Rows from block 5, named by matrix and row number. Rows with one number belong to one channel. Each number is 500 + 50 x the weight over its row's rms, rounded and kept within 0 to 999. All counts start at 0. Numbers have three digits each. After the name is the row's rms in percent of the matrix's.
# convs0: first 3x3 conv (model.decb.0.0.convs.0.weight, 256x512x3x3), inputs 182-194, a 3x3 kernel for each
# convs1: second 3x3 conv (model.decb.0.0.convs.1.weight, 256x256x3x3, transposed), outputs 182-194, a 3x3 kernel for each
convs0.116 094:396500500381500500388439500512530500500497431391491500500459500512500478500438500573515500476500500451421500515500500562543547500500500532506541618516500500397500526500500571500500500541440542500406500500500422500500500415500500500500500500500500481500616592500500500552500450500500500539500501511478500500500500534516500500631500500526500541466532537
convs0.117 107:608500447500558500500529555549444555500603575488466404500585544500500469570623500472500500446500604513500500454445500500435500500502500475520450552486502602546617500500500500423410500500632500500500500522576460425500587534620500500520588466556500404394455486500500506500500405395494500582441434500500450437500535500463500553500479500547549557500500487
convs0.118 110:500519500500500500566500500458500500500431500488397500524572516552556529500500509500500578500500500500511575559409397387422500500500500500500556553494500500500564595454444500391426500500500500500585500497500500500500500500575500635675500623447530500433541489500564500500498500500500500500500516500629500500500502461500500434456544502543500500515500500
convs0.119 091:500500460500568365500500452500500500500500500500500511406479500532529500500500500500500500500344500587577555500500500545500500567500418500500470440451484516500508500474500500500478500440500536508500500487583647544500579500500497437543500500519500500500500425500457500500500427500472396500423500500437500500533500434500448500500436466500500500553500540
convs0.120 105:555480533459450500500500521476525500500500500471500500500500563576500500500500500556500500500500544386500500443500439550556444639465400500500428500588500496500500500500460447500441499543500485500500500502500500500495533500486500461457500604434458439500590555500500500540500500606518591570500586447573500522500500497406500561522444435453500529439500587
convs0.121 130:484500500502589500500500500497598500482500500515502492485473500536450500500451444500583500624612500497500422460425421442418381500499506440456431500560500500500500500500524500500378500462460534500547517500500500500500533514550559652557500500488500500500401500500500542500500500500429376442592531581431500500503522500585500528530447440500500500500500500
convs0.122 132:485567584500509508440508507386500437531586500500500500528500566500597496500500464500450537500500500486432500495500454500515441554543500547444377426348472500500599545607514500500500516500500500500586500565590417500463512572547564500449538500512500518540500500527450500500592459500501500508424500436571500537500500500500500500482446434500562500500582537
convs0.123 107:500500554428500500500564544576485500480435452500556500500500500500573500500500449549500428500473511500500500500454500500491493500527500557473423500500500470500500535481479513500485500500500446413500500530557537533500468500500498523500500585500500509581500500488585500623500502500500500500595500629500500500500500500476500570520500500500500500500500500
convs0.124 104:545567500541500394500500387506500530500500500500500460500485431449457496537423500500553646500517548387500500500500634500530500500541500480500500535507500530549594496500500517500439541611500500500500400500500563500500500500597569544500500519489495500457592575644527500500473413500500493622500500500500424500484481576407500588401546587500560500455500446
convs0.125 096:549500500559455500483500500565443539500500500340500562545535597500572500398500453568562500494500500578500500500499500500500448470500500500500543438500500516500535467602500527489500531500500535491500500500535500500500558500459500500526584500631383459473487500615468500500416464574479500500500500500500500523500500500500500425500500500540500500449548583
convs0.126 100:444526500500542500415560510456500500402500500417437461500508522500500564511411500500500500561471500500582478500500483500500536519500531500500500500500527463484586486500451500500562448580500437499500500500499500546580520530491500555500500500513421411521500500500500500508403500460490530466490564500500439455500475500500530500500500466454593500570415527
convs0.127 104:500558500500425500500511442500500500458500500500571500500566500519549500528483456464476479500500500468500500500446500413500438557532518500500538500457500422500551447500500500419392521500500500500500500500484500590500500500500500584533544628500500500411500470379500534594475491500500500500500500499500454420433500500451448500500553500500589449500483550
convs0.128 092:500500500500500600500369538500574500500500500450442517462500500450481448500500357544500500500500603434500500500517500591632533451500500570500387500500634592500500500500412500601500500500381480548500472500413500487500544500500500500500500500500500541500500500500500500500460500436500500605500401500374400466592533527563459473500500500500566500500500371
convs0.129 104:612608650500500466500500459482500408500472447405539449533573500500514513500513381399500531500468551500500520500407500468436426508554500541456494500500536492433517534500500500500457500500476422500526500499500500500500635443482500533484485594507472480642407450458511629531501416500500377514533572500500500563500481532563505500463504500535557500375500473
convs0.130 100:475524472500500479480442387415600500515566546500385562500500570500500500469330436500390500532500500500422500472500500500527500500604603563563556568457500466500500593500425500444531500489500500344500500500537500500500500500454650500500500531500433461500500453500501459500401434500500500500563500571500500500500500500478609500563449500395437523551500500
convs0.131 108:420457500500580500500531445500500500500574500440500415500574576582567500500500426500435503371500512403500545500535530500500496385606540500500500500500500451500524575500500500449502610500549450461500500500558394500500504500430522566614500500484565500482500500469500500500496485483451463500500498574500409500500500443500563563438500539500500500500443500
convs0.132 098:500500566426500459500500500479376500500484500431601500435502500500500500668416500519472500500500500460500500500500500438500535500618354404500582500500500500500500481500500500580579500552427355500526462500500500500458500560500500467500437564394500500417415500447390500500500500476500500500500500456500409488500500602573541458500560569500418350451464780
convs0.133 109:500500500460459500428500600552500458419500500542500356506481567462500500475500493500500500500500500414500521500500578496500460577554462500500445500500554500440500537500500500500500500579508560500446506500500448542569500500500595500417500463421500500559592500538500535500477454423500500495500470471418402506517479474437380528500484457500500500500603500
convs0.134 102:525500500413500500500500500532500500500602500470525620442500496500500500635420500500608500436500595541391482374500453500612409448578553500500498408500625500500500504500500474522500500512500408500547604500484364640500500500500500500500500500500500500500449500520455527399542403500553538500500500500429500418457500500576389500551500437500500493500459401
convs0.135 096:500597526397406500562500431500633500412500500500500500541500500458458500556552516500454513610500448500500500457427257500507500524539610500393462554456500555527500460500372489500533500500420385445575500500459500452500500453500660626500426500406465500356500500500466411394500390500500500444512500489500500500500500563500500420551569500500500500500481433
convs0.136 098:535373515560500566500500346331500562350500500500474500601500616471447445500558513449500484500580500464500500500500500431500500412500549500478445500474500500556500500500589330500500575500500550500500500500500500575500535490406553531515500633644485500576500531500500501476500500500500483500560641584575500500411451500500500561386500500500592500426368574
convs0.137 139:585500522500500500427500501447574403500553500472500674500462551484500392535500500469610500500482543500440421500500361575493500486500500605500455500500555471500416500575453500509687482489394500500442500500461559500521500456500541500500405598500424500500500495532458500576404486505500536651610461432427467500525500554500500500607440506500458447402556557
convs0.138 096:410500574500500438514500500633500500500500556500418433500500500438501500529500439500429437523532500500529548586470578531500500581500500500500500500421465586500575500500500468500500500461500557434500500443500443488500580490500700556500500500500390500500500500438481500431430501500500500500500478500500500500419467500564500527500500500500500500531500500
convs0.139 113:530500500500500500500500500516500638376500500500448500500500431607500500504500500475563462385543498411512563500500500553574578509514500520500465500500500377553555501446500500449456500564500507500445500500500500500511500530549443372497430445511500458500462500559500558511392355500425447455500500500522443459474459500552500500488500500520500596500552509
convs0.140 081:500505500563512470500372420500382500500608558517499334500466544508500500406377585372500500555500535500473500500575528500500500500500550407398500560594500478500492500500500500500500500500324680500591500439500379500500543536500500500500500500500500401500596500500500502500526511500500500500500500500555500500500500447447500444483500500500500553631557333
convs0.141 097:500500547469378500463424566505619500500582500500500500425537500500508500377500394478500500500607500498500500537703500533500478598500500500500421630529527378441531616500561542500437438500520500500500491418500500500518562500408470381500521500413500500500500500500581500523500463500500549486500500368613500381447600471504500500500408500609500625500500500
convs0.142 092:421500397444555500419500421569507500595537591578500500500500500533500500568500500500500416500503500455500500472500500536500500399500500500500500500410500465419500500500622511674500471500510500565500500500507500500487509633426500500500500500318557671500431566500548561500500523500511500644573458500500410565448476500500500500500500500505500500500500480
convs0.143 107:553561500609628500500404500538554573568437500500508445568500452500500434548500417627500500445500500388520500500500448500500512500500500479500500500500527461500500521500500500499444500500500500500509500500500568391500456530501514500583593468547527500500500500500477451500477482500493556500490557581429500579613578500506534486500500376500500568403500500
convs0.144 099:500575500529595500500433500500500373446500500431500500521500541500500500500500413627500546500500460567504500500500500500545601460500500500500500500500500500450573500497440527500500500500471466507500544589436500500500587425488452500399500500527398471500416453500511500500434450500546500546486431500464604478500528546500595500620590500400568500436488500
convs0.145 117:500500585451467584500547514500500500517520542500463500439599380451619500500451612500477647574623500607596448500500500500611582500582636453546433500601500525432500500390500445500624500500445500500500565547668500500500529457500609500500500500364562465500527420396409433530500500353595503500500500453500446500500500528500500500491588500512500466491500500
convs0.146 087:500500500428465455538468500678611500450449500500524545444500500500475539518445500500434414500500500500500500501500500500500500500500500500500379500500500430500447500545530500500675574595498500521500500500339423500430500500545500500400428500514542624479500500500500630649609591499500550540561568670500500500500500500489500392500609586500391478505500500
convs0.147 117:554567548500570500500395490577535559500500573500500391593500495500531500500500591500500561509359437590500604500483580500499485500500398500545451500531500500500438454500444474500500458333500581476406602500595500500589609500500457531500500455715452500500476500500500500500392500439525515612500502410500502539500500500613422500587556500405500407444500500
convs0.148 096:500500611500500500460488469500500500500490500500491585500547500500500530487500438500417527500444365500558580500500500565447500500500591500522509500451500461473522558475575544500500500500500500619500500500500446584514500500500429500595564500575421483510413500515529500500500500500500500500500500500500500500566500500601438451500580500443470470500492500
convs0.149 120:460466502500500500500500459500500511500545500351523500566600540500545500657571500434500473500392554500500411500557455500607402558597387500500385500487500533500500398571540512500500436452429613544500437548591500500500500496452607611500397555374500417500543500489369500500407400500523500500500500500395430500500517581576518500584625459500500500393545636
convs0.150 091:427521562500500632417541579571476500568435500580500645408500500460543461500500500500500500500632508401518543549572500489465540417500442543500448500417500500515500500500457500539500500607500500502500524500500500500605404460500550523492500542500552537478611500500508438394500500409500500511583500512500568430500633539370500500500537500543458432500500564
convs0.151 087:570559412388469563500500500567500500608527549598500500500500491500500497580535550599539500500573500500500500475500500514500500500500362500469536500520500500435500500489580471500500623614500450600387500500500583500500437543500523500426457522450530590500500580562500500670500500500497500494531601633594500500500500500598500472500481439500500500536500500
convs0.152 119:516538581500500548407500500538500422500500456500500500500525538500450500571381500526500583500500579649500498493500500500500514500500476525500500500500500500500520500447500553501500500500507614500503465463500500500573500449436542500600509602505500448386500500558424516442500395425447400452456500568366416326500494500438500561500577500500445416500500561
convs0.153 099:467430391409500500558498500500500500500500343500490500500417500518461455564500500500500408500424500426514500491500541500538490500515500538500500500533500413500500448591477503574500500517605500430465435500500500604501500527545441500500425500533501481422624574500449506500500368431570567632392500500481500424500554497537500407500606600500500428500449500
convs0.154 103:500572578500500408500466672500500500507500500496500409558656500500645500495588354500500447479500500442376538500452516418500413407330500525447500500455500428500578597500396500500457500385540598500500500500500485400500500500497500500500500499619571430500500500500500548500460500368434505567500532500478500500500500481377500380500500448500500500500500434
convs0.155 092:510500455397500500520488500500500500457556500424500500500500393500504500500500500600550566474423581593500500439571500500500500522500500456500524500502510500532462627474460570406500500585599500500500559500520500519320422520500431410500430470500500500500500520500450500573500500657500537500500446500577450426500500486588500500500567625500500500500589500
convs0.156 105:446529500553500500517498500577500473467500500500500515462566489500600500500558367500500500500439541500576329500500455500528500609545500532500509500532538485500592500500500454500500461585427500500464389500592534500419475536418500452500482483500478500500500448554500526562492450569419475519500508544416395532547500500524473577501500442500577475500500464
convs0.157 111:538543500500500500434500500500500437500467395486537500500500500561500500500425419502500514452382394500491533460500500500542472500507485500576588557500530471500501500506500500500500500500500500443541500400560551437500500475500523500402500567500405458472500500500512500481453461538469440500500544500500483542433472545441480580622500454476451466500489500
convs0.158 107:500500577487500500527480500500500500500586500461500500504556500626581500499455450462450514381500544500572570500549500500551399500500500516500550531500497472448532543500500500447500585457566500406500500461601500500500500428443508500587500524500500500500472488500547531450500500500500500500500500558500550565434446500489500556500500471500500500514500451
convs0.159 093:500500580500505500441500467500500500500433500500462500500500500500500553500478475500500500451500467460500569479500500500543500438512579592500500464398500500500458443500500500500500522397500500524500500500500500500500500500465491410406500500519500500500500439500500500532500500451500369548500444543421500405560500562500500500465500589500500500500457466
convs0.160 115:469527652437417420512500613500500471500553560523412416522500441588552500402453534533500532470356500544500500425459499500588547500500589592500500500365500571500492444500500461485500500500500415443500500500500500500500500429500542529500500500500500494481437500500512587500401397476412441430570500592441393557412394431532501500501511440517500500500500511
convs0.161 115:579481500462566558558432643526500498546500412500500588518500563568500500436511447500423500411500476438566500500471500415490400515460609500500475500512593500545478500500450500500431471498607480500520562500500414500565500500500529500500587500695500472481500436517556500408500493457418405567500500500532500438500540500544519500452401500500500500553500563
convs0.162 137:436592601611589500485552500500672500500500500500490440579584408500567500486500411486500419455479576436500489514486500481419480500500500500540483500500515500560521478432500500425500465460378576500488542500451475500648445414360500500500478599611500500500511453500500490392500500525500500500545500500500565526506404495513534386500490500448500500574341556
convs0.163 091:614657576500373500500500464508568500500534558500500622559500553500500500447467423500601568500615500402500380419564500376500378548500573541608500454469501614504457500500525562500464500500500500500500503381500620500500500500603500567500541438416440500500500588601423500500500563526500428545500618579500500500500500500500621534500559500420454500422500564
convs0.164 105:555339617530649500500484500529500500500500500512541481500500491563586511334400500500593435430416549511579395550597500500575500440500396450500410421491579500500495500446500500448460505533347567500431471544648463404500493585500445517625566568463580500500500432422508500483487500529500500461419488500500382514500500500500545553528500432547622518500500500
convs0.165 096:500537500500463435500487500500500531522500500473463500527500500500500500500500553500500552500384443500633669500406500512555614500530500394500500500500572500500500500528464500500500558500438369500500500500500422420500500500623500488487500616505584476582500482540606551500500500500500500514500573500500558500485454500523576358500500500500500418500367500
convs0.166 091:500500479500500500500570500492442500500500500500458323428500573500463500500500500461457500570546532500500500578500500468500500500441500500500500500500585500493548597496521464500500464618458571592500500549500500500404500534500500533501501500500500500463500562500384472500500500500500500500500500500500500494500500500500500500500500466500500641500500378
convs0.167 097:570629500500500500561450465612542500390517650409500500592570500525422500506545500487509448519500500465500500500500418500546540500539390500500500500500462500500495412500523500603500500500500613500500382500500557468525431515420500529500582500577526500440513500410383500500594530500558437344500500500499500500627491499536489500500541555393416524434500556
convs0.168 097:500500455470500500500344500500500476500500554485588500500500500436500500500508363564459500407373500500500358433500500434553566500526413500468500584466517416358500410500436500512602539500500500500500388516437500500500426398519500500451493501475556500697545500500500566615594500570552500576627529506599587500555500500500500572500500555500500541531471478
convs0.169 093:500430500409500500500440392380500500598591605500500500485500500500500409500500500376500452412438538500556500500437500500578598500500500453475500500500500500530500500500500500500500500500375570500432500547500404500470500500341385541451371521500500500500500555572479500590500500500520531500500500584510500500500500500500500500480500510613500503500500558
convs0.170 094:500367500554500558500500401443641525500500500473479500507500524516490486435372500500370500500500400587500500500500500500477476592500500500500463491453500500486500500500500500489500607515500500500546452500500465500525500500557500500416573462575574500478440480415500500548500423500477500618442500558475500544500567557519500462531621619500525459476383474
convs0.171 085:417405500500585534437500500500500500500500500500493616505500574398500411500500500570500482500500500525500523500590471667576478500500628500500375513569500448500574500500500500582479458543500500450500500500435500500500447500389500500608534500500500500421500497500500500578500519510500500445500500500500500452500586500500500434500500500500500553491500500
convs0.172 120:507500576557476500571570460542423500516437447430483443548500528570635553613534425507499500488500613500500500464512500539452500449408471560538500542382455564500603467421438490415468478427500570565492500651590500500500500500500431500500594500500397500442381413361500380400429460421389500404451500500485545500500465532500500500500541500447381500500500365
convs1.116 090:548500589593578665466500571500500500568500500705502606500500500500522500500500449500500563409446500563603545500575500532562418477546533409472454623413470500500500469519500500505540500513500500500500500667500532617585457500500539500500500527500500500350570586500504577500540500551479581500500500411500553519500366396471500434500460515500454500500500500
convs1.117 094:500548525500500500464500500553500491524500500343500500500533516500500500500500419569441500500500575500500537582361595546500500500442376601507424500500500484500500508500500478451562570482541584500586452445450500545448500500561500428500327500500531500500454500500500462500500500585500440500543500500500500607500435500500500484588558591582500500570500457
convs1.118 103:500500500507500500585500452500561469500500469514496361421426500500454500500507500424500531500554481500510500509500417500437556552500477500500521567576597500500634570601500576500500500500363500500500500500500500544500500500524500442500500500560500506500517447500465393558500529365500401500447500500416500524500539500534567539500500451620401525515515506
convs1.119 095:500456500497500500566500470500500500500500537500500500409536500500500500623442500580500468559500500500500564428500520401477500500475500424500500468500456563642500579379500500572636500429500535675419423500444556567556464459328500500568500500599456561359500481625500500500500500662494500500500528556500479500527432500500495382500500575500500500500467500
convs1.120 095:500500500519500500500454609529473395500500574501579500500578448500554477448500584500457369500500500500500500513477500482429500500559447442635500500500500500435500432486500500500500428500578601476500500543500500500435567500516500500576500500493500500500500500465491500392481480536500500553402500495448413500500500555536500592552576500500500551400543472
convs1.121 107:500541500500500500536500500510532538459431500500505500500500410500487589461500500500500471500500540515500500551419545411432426621594612501500500500428455500500569500568610500563500563383411554500500500481424463509500500500444500500519500500500550481500366434500608642581544500500500500500492665500500382563500431500499507500521500500500524499500500517
convs1.122 077:500550500624500500500397500541420481500500500554500527581500500500440500500500559500500548500500406571500500507500500500500500500373500617500580500500511500563538475500572510500510499500463500500500500500436500500500543500585500500638579500500472500592446500314564543455509500486379500500525342500498500500488594486637423500500500391458500488597500566
convs1.123 095:504500500500392500518460575619434642500553546500510585500500465455500500464500500500575500500500574500500435500511407474500433553500500447500500515413448500500500397528432500353461592462500563555500500419585447517607518500499500500500500500561500500500433544500564481500539546500477545500527500508500381473500500535500500400472605490580500560500500500
convs1.124 093:500415464479568431456389500452621500376500423500472500554500510500471500564500606500580500500416500500588500500442480447357500500573500658591500500479500500500552500406500474500500472554439463500500594500576500457500586500500516500476500500500500500490500537585500500500535399452613500500500500500500500493460614584525611544500485438500567500526500500
convs1.125 095:540549500500562500489500564500500492500512469482493510500500384516542500500500500500500519500455500592541428500508481500500500447547505423500500588445438404500526570500550526500500526444542481422500528455500500500500500500558500500479430500500500500500500500529544500500347565593512500596500538434414500489500500500418500500464441505484439453497500430
convs1.126 098:488434500389413479500556328406610500500472431560500500500387607500460490500500416476550500487500500594500500472371500538385561500471610500465562513558500558500533500413500500474500500500510548500500500629569615532500488500446500500500375500625460500540500500500500500500424498500500500427407500396500472500573500500453500500569500500500515500500500500
convs1.127 099:500638489480500500432500478500389592500500490500500500500499500500529500546514430500633500500479451500500500473589551500492500500500420580593460581500500500442513438560445565500500500541509452500500542517500630626531500460500500500532567387417436495514525500500500580500500500590448500500728500500600436500500500510472508500554500574494562568557500604
convs1.128 105:440500522500500587500500416578569500500500500522548520624500481592500560668521348594500500500353500500463473463500500599500500500396587500500500533490500573406500500500500500553500588500500500500500486500533600500500579500500490500500495500616564500500500500550527418611500517567494643500417500409503413500496500500467500429448534500428500500500500500
convs1.129 103:616576573462574521500500500557389500500377451575422500500622455500500556500464513631500561500541500500500500568491422496500500554556467541399500624500499451428500550634433500476500518588487467381500500500547562500574480633500500500500565466627447579583500567538500461500500538468500500500563500541522431561500500382500646500500500500500500500403500500
convs1.130 101:460605521444459479583500500500500500500500500438649410500622348500500496500500500520426402500539536500532585500500590609474529689427500564500408426548500500366528500427568522500500500500500500500467501500500384519500500500580500536500488658535507426500500417433405500500570445500500500501475461500464442500500377493568487500500500589500524541451500500
convs1.131 098:567414466469373500500500500640563500500500500421602500500500392500510500500579383449575500430500500500500500500500500500483500673492500414526315502500456468595500525414510500497500500500500500465500479500500500537500500500500500500500500500500500500500500639496562500500500482617500591500652525500557500483500454500500469451431596562399582500525500476
convs1.132 100:500500451500564597500500500508458414500615552500514437440500531500399500500592557605455535500500543500586500500564500500519500568498500500493460475500500500378432528456500500500500478394513570492449504500500571588500500500620500500500500400446500500500500500500448389500500550500500500475500500403500500500500537500543500500555500478500578500424500500
convs1.133 095:493551448454500500500566500500573526442500587500559503487585520551558500500409516500486500485381430437500500594598532485494582482553437481540379500500500599584374500570543464500472500455625500528500500500500500478535580500500500500542500500550469559594442500472500500500629480500509534541504500500562498558552482500500500568463500500634500500500437500
convs1.134 101:554539500500483500473628588448500500472384500500589611533389450500459569555469440429500629500407500525500647494672500500531461500500553500406558521473343439500500438500500500602614609500491500500518567500500563612568471537614500497454500500588426377445430537500500542567500558446500500543605500416446566406500591495500500532500500500500541500639410500
convs1.135 102:528500500500500500627500547523472455500500500500425500500403500500500500500500500541529446500500540500500490500500500500500632500447537500500500500500500500376500500500468500500500500549563500500447487556500565530498546537593547452500469419500527500500500475458407676500500457500605500500500500595500500577447500492595495500593500555500500411439535640
convs1.136 106:500581626544619500532500500500500500500500500500500500500500500500500500500500399577366451500524582500543545586500500500500585547500500584500358500500446500447566500418500486492450516500433598500500500500590468517500561496387500500502500500457533500500500500500507500568518554562500500482522500425501444500491500500517500596500570573510500469560500459
convs1.137 067:500466500500500516500500493500533623500500500500500500500478515500500500478466500582500529500500472561500500368500500571452500640597557500500500404500500500668603549570500500500500500500372502500500500500417500500500500404500500512500500440479456500500500500500472595464468500457500500500447470423667519425500500463420360433500500399500500500544500513
convs1.138 092:500534470500500500540500481534507485493500509581500500500500465500500500557500500500500500500500500570407413500500500460500541406509500500500553500474500500500486500500500500500607500500575500500500476500500500500500500500526500540500428500500428500500500500500382549500480500500574500500408500385466500500505455590500500500392466567510500522453500549
convs1.139 113:500446489500473500565460500557500500440500496500483646500500500500464615471500476511519602500500494500425447428538415500544556500500519500449568447450508500500500522531500500438427500396500500495500562500524494500589500634500528546407578500500500531520500500467500586459564514463500500479480549551500500440568500410412594500500500537534500500500500441
convs1.140 102:569500443500513500500500500500500500500465500551500500500500601500537416500500467423500523500500552500638584521500500454500500500502500500388500409423500500593500520539486500523500500500446500585447431500370579548659546500500500487571500534500510500500500500549587500500500500500500500500478429500463430500611500551500500500358549519500519500500500608
convs1.141 105:500500612500544500479500605557500500499424501500620500500588500500548500571432500500500500500500552343500559500500427500500500643372537500500413404500567500477500325538481463500498516500627545500581423500416574500500500543500500500500550519500500500500500500500500500500623500411500500500500642500408452539552500500500500500557500602569500500500500474
convs1.142 099:586582500500568594500609500499500500560500500500605500388500611500500500500597505500500468500500515543426458500500523587568435337406500500500500500500500500482526505470500465503552500500519500624500487612500500601500500500568542500424496500500500500549500500500500589500542500567500500421500500500438500500500530500550500388431500500500500606508483431
convs1.143 104:500500556566500500437500518459500500447418441556500500500500500519500500548536500633500500655500588429500500508500581500475500500591500500447540451500465392528315500463500500407552500500430587500500509477418517568500609507500500385500532500500468606555500465478598500622591500487410500523443583517416500500500421500500494544500522500503500500500535500
convs1.144 092:500500500500562500500602500512537500572500473500549500482427473552422500528500500500559592424500500634500415470535500580522500408459399480500534500399497500500462555634619500510500500570453500500559500500445508624500539581506500500500488472436500488521500500500444500458500500500600500500425526599493500617500500500510500457500425385479500500500500503
convs1.145 107:528500500500500500417500561537500567429500430500540515500500500500514377500385500500500534500500581500363551554397500577500499396500534500436418500543642500500500500394444580549500500506594500482441500500469500500500500500541500431573526500500500461524500500547500547381500580573500500392519500618500470520610500566544500535510500597484500389500416500
convs1.146 088:500500500500500549485500500393500546459619564500500500614477508500518500478620500500500419457500632500500500500500524500641500496466500519500500500500500500479500419500500500460500500467500624507591500500529500549500582650500500500425500467462500500500427500500590498500483500577500500500415623500500442500500500476500480574500521500500500500500500500
convs1.147 103:534500573481500500574500434500500511462571500500500424500506441447500500412452599572540500500500500500500500419500500570500500543394555495500587500500500508500368500500360500500500500500500500472500442500439447500500500500415564583500507381500453583612460500500484475526504492488576500428500476471498581500461500500603500404500500366484432500500500500
convs1.148 097:500403500500500400500500500483615578500500500576500546459463653500476551547500546447531593500500490497636500500492393500413500487500500488327500500500500500500500500444491410500500500430447572500420500462500500500500500664581500573500580549548585500569428500540588485500500500500500500551552545531500500394500500500500481500530500415500539534543500525
convs1.149 095:500500441500563500613540500500554500500500500569512500500500500508522500500518500500637471472500500500462551565449455500520508533465558539359500462500500482500496500500404500500461416500583500500459500556500525500414391401387500517500543474500455500527500592533500500500500555500500500500500474500500572500549500456500500394547555464500442535500500358
convs1.150 102:500460500500500500500546441603672473500500444500638549552500500500552565620500500500550500420418453500380432483465602367387506516478500500496429500586500562605715500500500500575500500530500500480500485530500469500543565500541500425568500500653500500502496500500500508346527500645547566585529500500534500500500459500555500580561594609500500500486500500
convs1.151 090:500500579500647500500500560584500500500500424542596448401500500500500500471517436523528500500534584500495500410500500566670500388392500500500473390500500533500554614500555500416500500500500587516500500500500524486481527430500582500500500585500500685500560512367500439500545500500522500500389531500500528500500510500500500474333631500500480500527500500
convs1.152 106:565511352636630500500500388397500500528500500521500500623500417538500500500500500500566500494411474494377463524646511500500551500530578517500500541500500500500500500500468501500500567455411562500500500526445500500522430587477500500500500439535569500645458516500500500563475500501500500547581500575500562500500500500634500578500500521512500500500500528
convs1.153 089:435420500432500500500500500462422500500500500500554500500384479630468500500562500489587512586500442500500565500433486505500500500500500411602500422500500544663500500490488495637567359500422390482444573500500478500500507439500500500504500358537500386500543500500500607500500573500500513500500500500451415614500484500500393433500435500500500500500500500
convs1.154 097:500500500500500590500412404500412468573500612500500418441622500446417413500457500500500500521500500471579625521500551500476500493590500500466500500500500587500456500517571521581500408500449500500398427535500508564500500476587500500500500500500500609517500542437500500500500500563500500531500500500500385461500500500566428391601500572500500500557560531
convs1.155 107:516500568502538500440459525484478585544454500500549416500469500563500451500482500616532605500500500500566638483491459500568500723500578500443500500446624500553500500500500476500500384453359500500569500500468595539460500500418500610573466497500500460500500500500500370500500387438500500540500659634500488500500405565500500500516500500458500524429522336
convs1.156 098:500500421450500500500493500583500499500500500437414605437482500583624500357404462500500500500500500500526500500500552380420500584500566500523500500485507555539500500640500500511500528392529500509487500496500628648500544403473454500500635627500500493500500500351529566554500500482500417500456416500500538500411500623625500407500406541500500641453545420
convs1.157 103:445500408500477500500500654500389500500436500531500500500636500500574500609359500500459500500500457600599590523408550500479505500524500500411500500460500500403500500651591471537500588575500490481500500484500572367594500443500500535500418592500500500473461523500500500500500500587500530444482500483557363500473500493500619500537433539523521500500544551
convs1.158 101:545574500500500416500500500500550434461500500554544537500423686530636460462500499500495500500500499349565500555476474500434459381569500386609500500500577596500432466474360500461544359524500500500582500500555567500500500431596500566435572380493555500500436501500500500435569500416480500535500429500500428555500566500562500534436500383500448500475500500
convs1.159 100:619500500500545490564391500549500500464402500464492500546500500500500454414500500630500500500500500420455500500500552565500496582500540500554500500500500560500500516563500500500500500500500500500560385507500500465500500461498569440500500500500604500500455569608500500500500500497500500593483392500500486540589500587618484521406500455500500500500500500
convs1.160 095:431462500500500500529602500507497500475484500500523453500500435531444500500500500581500409500580579476393500607500509489500500487500510485500463491500500500500500545489572500451448492530488567500449500559579500553544500500602500500500500500500655498656500396500500500500574500635358452466500569500624496541500500500500410554474500500605483550388447563
convs1.161 093:513500466500421500461484486434500556500473500484454500480365500500628500408505500500586582500500500566500500540500600500500500627500500578500500500500380502500524531509568500500493571586500500530475622500500580500500444363479500500500445561593431406470482551500500500500500500500500522545500500384500433527555500500500409443530500500500500500441420523
convs1.162 098:500500500500500536500582439500500485422497539517500427500500427500499507530500387413573445500500577500500617500503500500466500580645532461437443500500357500500484437500500522500500511500469500500500500523500565475500609500500447500500442391516476561550500479435597479561500557500500500558500500329500676449444500500446519371500500552485374514500500705
convs1.163 102:500500500533500500548500563447500500527588489500515500500500500466463508500500554673500572500491500365550538500534500575500565470500500500500411399385500608372500456458527500418500500441624602638604500500500500601411500573396500447500383500500500546500500500446632500500500500379537500604584500500500500547496500500500455535422551437426550500535500500
convs1.164 099:500508463406500500500500472500576500500550500440454504550500337500516500500500500490452465500472472446536571500500559409500502345581384569500500500460500458500536500500578500472426500535565665521589461500500500500431500500500500491465532462436500550500415500477574500500500500500500500565500384500568415438500500538592452500579500436500500566381500650
convs1.165 111:500500505500640657500500383593500500533500564500500308500500500500500500500500500567496500500500500503500500476627526600535500393500562594500438500486500436500504663463500500500550337600500449515500581531500500500500500457500561501518500491500500502407497500500431615511500500567500500494500517500608462557560500542534500421511500454500550551437524561
convs1.166 095:548565500525470500500500596471574575500500500425508500500500500500500500500457500472397500407447500500460575500608500500500500500545441459500396500443500460500500521500500454557500500500500500514493500500474415500579500500500500500584500553500446500540500500500490538445500500500500500482500500603548600544446500549448500566685500500398500500594500500
convs1.167 098:542553500500500500500613543456500429500447500500500500453500500500641576475500500584545465500462488500500500598586523426547500432500500588500433500411585514500500500595414575453500523506500500500500583500500602548588477500556500354500500514515500500555457500343418466500429500522500500606500500491568500551623500500500581652617419558500479500500500500
convs1.168 105:644598500448500572500496500500566565500500500500500500544517457500428510605500589592454531500500500386500426500553515500416477470427500500500431516524500409454513466500595500399505500500509430411500598544558624534462608500500500500500546427500500500500500500500556500460500500595509600526500500500500500500500466499429402500516460471500530449506628500
convs1.169 095:528500624500500519500500492500500517407500492474500500500500500535488500433500500500500560500500562429627601480500500591500500500512500500412343500386500500500500500500500500547500500429335500447495599546500510500433500500535569500504500500500500500500500500500500500481500554702414500500500482483500566449500560554575500500500602500500500500500500500
convs1.170 094:376583500519585570500439530415500500486606500399500500425500498554500550500500479558599500500500416500608500500500500500500500500500428500573500495543414490500500500500500500500494479468500408504400500510627639389500603500454500500529558500500500537500500500500484500500450500402500591500504549472561423474476500500500500579541470427549500500429543500
convs1.171 096:500500500484500476500500402500500584500500599444500398394560698500500500500437500559485500500500520522500534445500481500480500454500351532500500441498500500349500459500564500456500579459500500500500532500500500500500500391500500500500449500500452500500500440500414555459546422500500576583453550506500326500500500493405500500500514500500500500654602627
convs1.172 107:590500500500500449466500500488434578500451459500571500620500498478500500500500591500500500500533432500551500500500536404500534500528500500462448500500654500567447500575443502568500496523625500540554485471500500500415538500500449500469500500580500500449500500565500499500500538500500500500551500557500500500500579539500479500518571500514526559511526413